Rows from block 6 of the image encoder, named by matrix and row number. Each number is 50 + 12 x the weight over its row's rms, rounded and kept within 0 to 99. All counts start at 0. After the name is the row's rms in percent of the matrix's.
# conv: pointwise conv (encoder.blocks.6.conv.weight, 112x112x1x1), inputs 0-111
conv.1 104:51 53 57 62 50 51 66 52 46 60 52 52 55 63 29 39 64 22 46 34 63 53 60 34 19 70 35 59 39 44 53 61 34 34 51 48 64 38 64 49 60 42 46 44 48 49 55 44 43 44 73 46 61 29 46 60 43 60 52 52 61 66 61 70 35 42 87 51 17 44 66 52 57 49 55 63 53 50 49 70 39 77 55 60 54 26 42 51 58 41 37 52 56 37 46 66 49 55 40 46 54 51 62 47 65 39 58 54 45 57 32 49
conv.3 095:42 42 61 34 68 56 65 43 65 45 46 55 46 43 70 41 45 56 53 55 38 52 35 59 36 53 59 48 34 31 66 55 72 34 21 46 46 61 28 43 66 47 39 60 51 44 67 39 36 34 39 65 50 53 44 33 47 30 32 53 43 56 45 49 60 36 27 51 32 66 51 31 34 52 63 45 55 60 41 80 46 61 55 55 50 44 47 63 38 69 56 42 48 42 49 50 76 63 41 65 48 46 56 77 37 54 40 37 58 50 65 57
conv.10 095:50 54 30 58 51 40 50 43 44 38 51 73 59 61 24 56 72 49 44 36 63 40 56 64 56 52 52 38 54 67 69 50 56 33 52 62 54 46 52 57 55 34 52 48 58 33 49 50 65 57 41 28 41 37 36 36 46 57 59 47 50 44 28 68 54 38 67 57 81 54 56 50 70 59 90 46 52 51 66 61 60 45 49 38 48 44 55 37 48 39 68 53 42 30 37 45 53 43 58 54 61 22 48 34 76 49 38 45 59 68 55 46
conv.12 100:33 35 45 48 55 53 60 62 67 53 51 45 49 53 31 32 44 20 65 49 47 57 44 42 50 47 71 37 49 20 36 64 51 56 53 68 37 58 74 49 40 43 42 57 55 47 32 52 51 36 52 42 56 55 59 60 61 47 46 87 52 63 38 53 48 61 62 55 40 47 37 49 36 45 33 45 74 50 46 31 74 30 30 56 54 46 39 71 46 46 41 48 59 57 67 47 47 81 52 50 46 60 57 38 43 72 59 60 44 55 43 59
conv.14 098:76 57 52 44 69 63 32 32 45 51 52 46 59 48 31 46 52 59 61 63 45 42 69 47 35 34 51 49 61 52 42 49 47 37 73 57 56 49 50 48 41 42 68 33 50 41 44 58 50 63 54 47 58 47 59 63 34 48 75 35 59 48 58 46 57 48 61 54 38 48 41 31 59 51 44 51 71 33 59 46 52 30 32 61 08 42 46 56 79 51 51 39 57 59 58 94 50 51 48 47 53 47 66 53 52 49 49 65 32 57 58 40
conv.17 093:56 58 44 47 55 39 58 33 38 43 53 39 74 46 64 51 41 61 49 58 65 44 47 39 45 52 65 52 50 41 73 54 30 64 67 47 77 46 55 63 41 42 30 73 58 42 53 46 56 57 49 60 51 21 61 53 44 60 52 50 50 38 43 71 45 47 52 38 56 37 57 43 49 64 50 64 44 35 43 40 57 67 36 69 64 36 62 37 34 47 63 70 46 61 82 44 44 50 25 54 42 35 71 42 54 34 40 39 33 64 69 38
conv.19 104:54 64 60 41 61 85 61 49 45 46 42 54 30 52 41 40 72 43 41 79 40 39 48 42 38 45 42 44 61 56 60 55 35 38 57 52 53 47 62 65 64 51 40 43 68 45 32 39 57 47 48 68 65 63 33 73 56 57 49 41 31 65 48 71 49 59 41 58 48 76 36 47 39 65 60 46 54 44 39 37 42 44 57 57 44 54 49 47 35 46 50 59 44 43 57 58 65 29 64 55 29 81 58 36 56 44 29 46 40 30 65 39
conv.25 103:60 60 57 62 69 48 47 65 55 51 49 29 51 53 51 37 65 30 63 46 46 50 67 59 48 61 58 57 55 62 63 69 56 52 62 44 43 25 52 49 46 45 54 57 33 72 76 58 30 53 50 43 32 48 67 44 57 64 60 37 50 58 53 42 50 49 46 62 46 60 45 61 54 54 30 54 54 51 36 54 59 58 39 57 65 42 32 54 49 18 57 70 62 70 21 54 59 48 40 37 35 32 30 44 61 49 30 27 62 62 42 70
conv.28 094:43 52 52 25 46 41 33 38 62 45 53 43 40 66 39 40 43 44 56 58 63 87 55 46 22 69 43 54 56 55 61 54 56 64 52 52 66 52 59 60 37 53 47 50 62 32 79 45 55 44 62 50 52 58 44 37 51 40 56 61 78 52 43 54 43 46 44 66 74 99 40 32 62 39 48 42 52 66 43 39 56 30 53 45 64 46 43 50 38 43 53 48 49 30 50 42 56 44 35 40 41 38 53 42 57 56 44 44 65 51 40 60
conv.31 102:43 37 43 77 55 41 41 47 37 49 55 53 62 55 45 71 63 41 48 77 63 51 44 47 34 77 37 57 49 38 63 61 42 32 54 28 66 61 63 55 55 40 51 61 53 46 56 33 44 56 64 46 50 56 56 59 46 32 42 43 52 47 44 69 65 46 64 67 38 57 27 49 38 41 55 56 59 42 52 74 38 39 46 63 44 74 67 70 40 47 52 37 59 49 43 94 44 52 52 65 36 40 33 52 48 35 44 54 42 42 50 57
conv.32 111:32 44 56 49 54 33 47 68 42 80 85 57 60 49 39 51 34 28 51 57 41 38 24 41 53 62 43 64 52 44 51 19 58 57 71 46 54 45 43 35 40 49 31 44 50 54 52 32 67 61 59 70 38 38 52 46 60 32 40 62 40 36 47 28 79 42 60 52 27 35 54 38 51 53 60 52 56 65 56 38 79 64 57 63 38 54 44 49 48 60 62 49 58 48 51 50 56 40 48 42 46 59 60 41 54 41 47 46 40 42 58 48
conv.34 095:60 50 47 39 48 43 40 39 46 40 45 60 60 53 38 63 64 52 52 47 47 61 35 39 49 40 68 42 38 49 21 17 31 34 52 69 87 46 62 51 58 51 64 70 59 48 53 52 30 51 35 38 62 55 59 57 51 50 57 49 37 66 57 58 35 36 54 38 43 42 49 50 52 52 42 50 42 49 28 25 41 82 31 80 55 42 59 67 42 51 46 45 59 45 35 50 43 26 60 38 67 38 56 45 55 45 55 51 45 42 43 58
conv.35 085:72 68 49 59 42 45 54 55 38 41 40 51 31 44 64 59 54 58 57 64 58 40 61 82 45 52 49 38 44 29 52 44 50 42 47 40 53 65 43 59 43 55 26 63 49 42 37 45 53 54 48 26 43 63 57 46 42 47 35 41 44 63 32 59 88 49 32 63 41 53 40 61 50 64 52 31 57 55 53 17 51 64 28 55 61 60 73 32 44 61 37 67 53 71 54 46 50 47 60 52 37 49 52 47 42 72 48 35 59 63 56 54
conv.40 097:37 52 43 67 61 44 32 46 67 53 65 43 81 32 61 48 56 59 57 34 59 58 41 53 44 34 49 72 55 24 30 61 47 74 72 37 37 70 44 53 44 53 41 47 47 56 64 52 49 61 56 47 55 77 47 77 56 60 68 62 68 36 37 73 45 59 50 26 26 51 55 47 47 53 67 49 46 47 60 59 51 49 51 41 46 39 44 43 41 39 52 57 45 45 51 46 44 70 26 44 62 54 49 43 67 33 45 54 57 62 50 66
conv.42 103:41 42 61 45 32 58 39 65 43 48 54 61 25 49 54 45 49 38 37 55 66 51 56 43 64 51 39 55 45 36 74 48 37 61 13 43 46 42 39 41 51 60 64 77 58 39 45 59 37 39 47 59 56 63 27 44 48 48 52 56 45 48 58 55 40 33 76 40 36 47 34 55 49 44 40 66 39 48 46 34 55 16 53 38 57 38 44 49 40 52 36 55 47 47 59 49 48 53 39 94 47 57 45 54 51 54 23 49 71 48 48 53
conv.47 092:82 46 38 69 50 55 51 59 54 69 43 55 51 55 35 33 41 55 62 52 46 36 60 57 47 17 64 71 40 53 54 46 59 62 54 39 33 50 62 50 74 43 48 53 44 42 37 36 73 46 57 51 54 40 40 56 47 48 45 64 20 51 47 39 50 72 76 43 52 76 34 48 52 33 49 41 51 24 69 43 50 32 50 54 31 60 08 47 49 44 53 53 58 41 59 54 49 48 40 46 55 61 56 55 53 53 55 56 44 47 51 53
conv.49 110:25 38 58 37 42 44 37 55 38 43 55 44 51 32 62 63 68 76 47 52 68 74 44 49 31 64 57 47 40 46 32 51 48 67 59 32 52 34 37 55 49 59 39 60 69 46 26 54 47 40 43 34 50 43 42 29 33 35 54 44 54 59 63 48 36 45 50 46 44 77 57 40 39 47 28 37 44 46 32 70 57 44 29 35 43 49 53 38 49 10 59 53 54 44 48 50 49 40 59 46 44 47 52 31 62 61 62 42 62 48 47 41
conv.52 089:42 47 25 57 38 72 45 62 48 44 60 41 55 32 29 37 47 40 65 76 58 43 41 62 24 59 35 55 54 56 48 48 55 51 67 50 69 49 23 35 58 33 47 50 60 43 40 53 47 40 50 41 39 55 50 32 43 39 53 52 55 59 41 56 63 46 63 55 81 64 63 23 42 58 55 49 44 40 72 69 59 48 38 56 67 61 30 49 36 49 48 66 54 59 52 45 38 39 21 54 47 40 54 37 45 53 25 57 44 41 62 55
conv.54 093:44 43 52 53 47 42 60 37 55 39 37 49 40 60 54 54 49 93 58 65 40 31 50 65 39 51 51 53 70 48 32 33 48 61 47 64 66 53 51 49 61 33 55 55 64 45 55 33 51 40 51 31 65 67 51 35 47 46 45 45 58 33 53 40 52 61 64 39 52 51 55 45 58 35 63 55 51 36 38 75 54 52 42 52 54 68 68 20 40 58 49 43 63 49 63 15 60 57 53 40 52 68 65 41 35 69 49 34 55 73 38 47
conv.60 102:32 25 49 42 70 36 41 60 45 60 59 38 42 57 43 54 29 33 40 64 39 48 54 69 45 41 37 27 39 51 46 61 49 45 56 64 50 66 57 42 56 48 52 40 56 47 51 30 40 59 60 39 46 55 33 48 85 43 58 58 55 52 55 50 31 45 53 53 50 55 65 35 70 81 44 45 19 56 34 36 33 57 58 42 53 55 46 51 38 46 42 19 60 46 47 45 50 65 68 42 29 57 37 49 55 55 51 43 38 60 27 43
conv.63 093:59 30 64 78 50 25 63 45 60 27 68 47 43 64 44 48 43 44 63 53 69 75 47 45 47 65 41 46 50 43 42 50 45 64 35 49 50 46 58 59 42 31 47 73 51 47 51 55 35 30 35 27 43 51 31 33 40 52 53 53 45 35 43 57 59 42 41 33 61 46 37 74 49 40 45 32 53 39 46 38 45 63 42 53 42 52 59 61 52 42 56 51 50 75 44 43 56 48 61 69 77 62 65 52 47 76 39 51 73 65 62 50
conv.74 094:43 36 54 45 38 46 51 57 52 62 67 52 57 39 46 66 87 23 67 33 40 41 47 44 41 52 58 99 42 52 50 41 44 60 44 37 49 70 35 33 34 48 49 50 53 44 52 53 47 61 31 31 50 55 35 44 58 55 75 42 58 43 37 51 47 60 58 49 50 50 54 43 53 36 61 60 71 45 60 59 38 49 50 35 54 72 47 37 51 48 52 51 43 52 47 53 68 39 43 37 51 46 40 31 47 72 55 65 48 58 61 32
conv.77 110:57 38 74 55 52 36 43 49 37 42 72 55 47 67 30 51 47 55 58 45 46 60 51 53 63 47 78 67 77 62 51 41 50 34 56 50 31 62 52 40 34 55 30 64 49 41 75 55 40 54 44 29 42 37 65 44 58 37 38 38 49 59 40 52 57 36 56 64 47 43 65 49 49 45 77 59 44 71 49 56 47 30 42 66 43 35 23 71 34 52 46 58 47 56 35 65 39 72 50 52 40 45 34 53 43 47 53 59 38 34 54 64
conv.79 108:44 48 41 37 50 53 40 42 44 49 22 34 88 54 53 50 53 54 40 69 45 60 43 65 61 56 45 64 42 53 53 53 90 42 36 48 55 48 39 46 47 49 49 53 34 34 44 46 45 49 56 60 60 66 38 64 66 56 44 38 42 62 49 43 62 53 26 51 41 50 30 54 56 36 62 31 47 42 64 46 32 48 70 90 68 37 51 30 53 41 40 68 49 44 45 48 50 52 47 42 40 40 45 51 63 76 54 41 37 41 54 48
conv.87 094:63 36 54 44 73 47 50 50 67 45 44 66 45 45 66 47 37 74 30 57 78 57 54 51 42 40 41 53 45 35 58 54 57 56 58 60 72 84 53 43 57 37 41 59 53 70 64 70 59 66 52 40 76 63 71 48 63 53 25 39 62 51 41 46 43 47 41 45 47 51 45 48 44 25 65 65 49 34 49 46 56 44 42 41 73 34 72 53 54 46 21 50 48 52 54 36 62 53 48 56 45 53 51 38 37 53 63 68 38 48 41 56
conv.90 108:51 33 44 75 52 39 54 67 49 25 38 17 57 66 44 65 67 44 45 64 52 64 61 36 47 58 61 43 55 63 53 77 44 44 51 70 67 48 57 49 54 50 72 55 52 45 41 43 32 55 42 45 49 45 38 51 52 23 54 58 53 64 43 55 66 49 50 56 45 49 56 48 63 42 52 50 60 71 65 48 40 24 51 53 61 62 46 41 57 50 60 48 54 51 65 30 14 51 47 50 41 32 45 45 37 58 36 48 45 82 63 64
conv.95 103:44 47 56 40 41 36 46 52 54 66 45 55 50 46 43 63 57 44 58 52 35 57 51 38 38 65 35 50 51 26 61 53 51 66 47 60 46 54 53 48 53 56 65 33 47 61 54 60 75 58 49 33 42 46 47 39 52 52 61 49 50 38 57 74 58 41 49 41 99 53 33 53 53 36 74 14 71 34 48 76 43 39 31 48 55 53 54 42 62 45 53 53 61 48 41 50 50 65 42 41 42 39 40 49 45 50 62 46 43 57 37 54
conv.99 081:41 51 41 46 62 40 66 59 45 41 51 42 48 47 52 36 51 47 74 47 21 41 57 49 88 60 45 41 30 38 64 41 56 47 39 42 54 51 51 49 58 37 56 29 37 35 46 52 76 43 57 65 53 60 62 47 59 47 37 53 63 29 32 68 55 38 45 57 80 65 62 69 47 32 60 79 61 41 39 39 54 36 57 32 63 63 39 60 27 34 59 44 46 50 44 45 58 47 51 46 40 50 36 42 38 51 43 34 58 51 56 57
conv.111 096:58 55 47 51 54 62 51 56 63 55 52 35 38 69 39 57 48 41 57 60 51 43 39 47 48 53 47 55 32 71 63 48 56 34 48 28 54 38 85 35 50 35 76 58 59 38 40 70 45 43 51 42 39 57 59 43 41 51 58 80 47 46 47 75 52 72 65 64 44 49 31 45 35 56 59 54 55 44 53 79 53 63 52 42 59 44 42 49 78 44 47 56 67 45 54 69 46 50 38 40 38 33 51 17 36 34 44 41 41 48 41 58